config.toml
projector_hidden = 512
max_steps = 8900
batch_size = 128
Rows from block 3 of a small self-supervised image encoder, named by matrix and row number. Rows with one number belong to one neuron. Each number is 128 + 32 x the weight over its row's rms, rounded and kept within 0 to 255. All counts start at 0. Numbers have three digits each.
After each neuron's rows are labels from the 100 images, of 14976, where the neuron reaches its largest size: "top examples" is what is common among them. Only what is clearly more common there than usual is listed. The data: rosettes with rotational symmetry.
# u: gMLP up (value half) (model.blocks.3.mixer.u.weight, 768x384), inputs 192-255
# v: gMLP up (gate half) (model.blocks.3.mixer.v.weight, 768x384), inputs 192-255
# out: gMLP down (model.blocks.3.mixer.out.weight, 384x768, transposed), outputs 192-255

u.286:127144139130096159132145118081129149131190147115114164178101103150114112120112161110132109117093063032101136120096084118152131138169138093116102113153101216139118139152151130113082151150148104
v.286:159142160157156183137106127093171068116129062097079148145087128161116122076136164086108128060049112084128100124135125158146067133191130108085138109162156163132140083161104108112144112165101092
out.286:086113098118152149133109162180141079131102111145109092119116073148155129147106119170119146108157094135123101105138182113149118122150118097166144131101163127147115117129102132099166116126104109
top examples: dark

u.163:091125153182073111116119124121104134117115081128174128112121133147139089097208119103159074122066169110151149138060105145115132141108148163096188098189158108107157100155143116136133097112162111
v.163:125161049155171148105167140128178146103151144170105050160140126127125113061139144145126093093059096115102190139097126119165115135113115125140207092121188171117125082116100125139131115119094112
out.163:205087103117131161107168064112150076139139158118084125123085155110098137140191150189076168104163144148111136166164102150043137164090126115124082132133143172110102128114061175118162126131145126
top examples: dark

u.108:054117169114099123143096108161117190110098154117142144142128098084113134122143119148131062119141190186091147093128112121134134105091074095127149117098160069123165100098133101136112158156154137
v.108:156122188101060135133123148121181158103162071153109204108138138145189139129144147127127099103116088085096111110144168198142108157142108093132149098098100122090153143091097150177116087062134112
out.108:164060115094095135090169115137100102143116130132107135119100124075133138135088165095086097129092096110097120148195119132156146160143116088085128102141071164137124118136125161099099128151086075
top examples: dark

u.447:093120105176193086075139141047149148142129149078113190077147111091115198088135136118151113138130118083132159045117125155181092105172165138162121136141134109147108117124133154110129119145172141
v.447:112130134128153124102150224152182088151126128078187134111112100111131186125108128161082147085104153107132101151137139167205096154150089197093080075156143107129106129129105099132151099125086107
out.447:069129146150158125137144071131147120110150123142098154106174150163174122168137152132127181155144114116164120175104144169091108148158131134105190160155138149122190165156138084152073131109157144
top examples: dark; three-fold

u.507:146154131118118127175099115091083102141078110157124157135138137197181150114138133153077096167141147068102132094119168142100129095128125095161089104131080191129125166078101119080092130143120192
v.507:173181149109110119170165083102121091146110138094122098099119158205130140113075037130080149136095120104121137101100149096104217085157139108143122172131111135129131114170168106067155106141049073
out.507:165135123121131086085099131143103126144125129095162106079142105112128136127130095054143115028111101184115095117169070116098154120120142212105105147192120088090131109137107125142142062169148039
top examples: grey

u.221:095143132149172085108165166164091119148064124128208120124179103096143041133184221093091120121136093119113116154088106103164126096092131094093115115162168105146112125111101086112172162108128104
v.221:174178069105088120065140111096086165085077116112110088118158116140170152163155150129133104152147108126096139124152136055150194124105040099095180139109149158115175109151184139096146115127149082
out.221:133158129081163168227127138143108092102199158128115089091162151188118198116085164131067132123115176104117124129119154090142093099145064190129154124138090142109165099103128107120125152094168166
top examples: grey

u.176:157130084118138162108162129123109087159089082048090144142157189159139097146147184105170164140079116130137175144138143147175173098166091143212107168144075123149099103100184112099095083144124144
v.176:136102119133098143104120137194129141098155077137092068160061118079173134069131151141167068129136123115171173097115146138064191140110083125134111115093186161126146156109132128074077104123098080
out.176:099100146142121130156125102171167138082156108133199075163153082101136100092083083146127116108190123138130095090095102147135125129077113151080105045062151184103169122182143140177152112089149121
top examples: dark

u.542:155138112168096124142108155109158138136118103126129096084111116181108166198127099124137105106160113127151146133120131167113100127123145143126085156171134043107169088080174128119200189085140124
v.542:120154142093113186148119117182105086153184116171122103161120154102119186092086105127176086092165153071120138064106182141073160085104112129176097159159115125028146123135117122134115137101086111
out.542:162127147150162159073124160137094117130106173138080115156154196148155101106117192157058163142108133083146076145161164138118126114109078148123155169186109137129089159093117136096096103144125159
top examples: grey

u.292:140113064140066069094116125102121169101149144120128111092146067134138118193155090198167103123150144131102132156140084109122121118151135165147120175177113151109196086134144171157203178088132161
v.292:112184150147073159070133170146078199144095138107173145139142147154114129146135072075147183151085079135070167081152134156135122113156084108136084139084108154195117133099096130170109087155158077
out.292:150114185123141124129144116161091122179102114154149141163060131111175138099160132118160154125147129110140116090093101110090145185086137155109218095142134155125066132125150106064106114149107115
top examples: grey

u.537:048182122154158123170169124148127138134147128172158150152076177136142110137122131067168158098178172085128084112148120170151108165156140133128110136123118128123117124067188139160145111129060149
v.537:136127132154155106182141157120164097138130106142152176110108094103104131148094081112184112150175136052148106161100137142108102099125092120105134067116153138104117101156112098045127159095111105
out.537:184153150129165135113157151136183115098102132137153111140104103144061098119121060116210104105078145117122141184158154105122134172101135084093122128127125130132182120065110130138144143087157091
top examples: grey

u.370:066149103134146074147087171109100132166169100092140126118142171104164158081072111107074136124152111131104094145134159163150140103085123108115145125124120136123091081116098154172115038107151096
v.370:120084135111091068137128114137121124170087219089124100133127126150107139132148086135119095183169092114154086177152188078154162131128080136108093142158106131093144099182069153183146138139149087
out.370:119089136124151120125098198101132085142121116098148144130092114145092134162111201235106028156201159129175146180172119143122085128155182116085131088095136150107123165095147095166164114131129104
top examples: grey

u.87:203161141094144129112132137156136097113086126140071176130107167082159151179123134105167133064105122113094086145120139140099092089083196085149102083126152171124117099196062114134159071120085172
v.87:117118173204080126126153129098171148107098133126144107102158116081148144145136074110206113159144145074102099164137103074144155152150132117152127130076126178182130078145150064101106142133151159
out.87:059098179207154146129116118161109140095143116131088160075155127070141103170090111122084170177117111160135080168133114120128130097169077099083132181150157105162097111084141134179127113091171181
top examples: grey; dark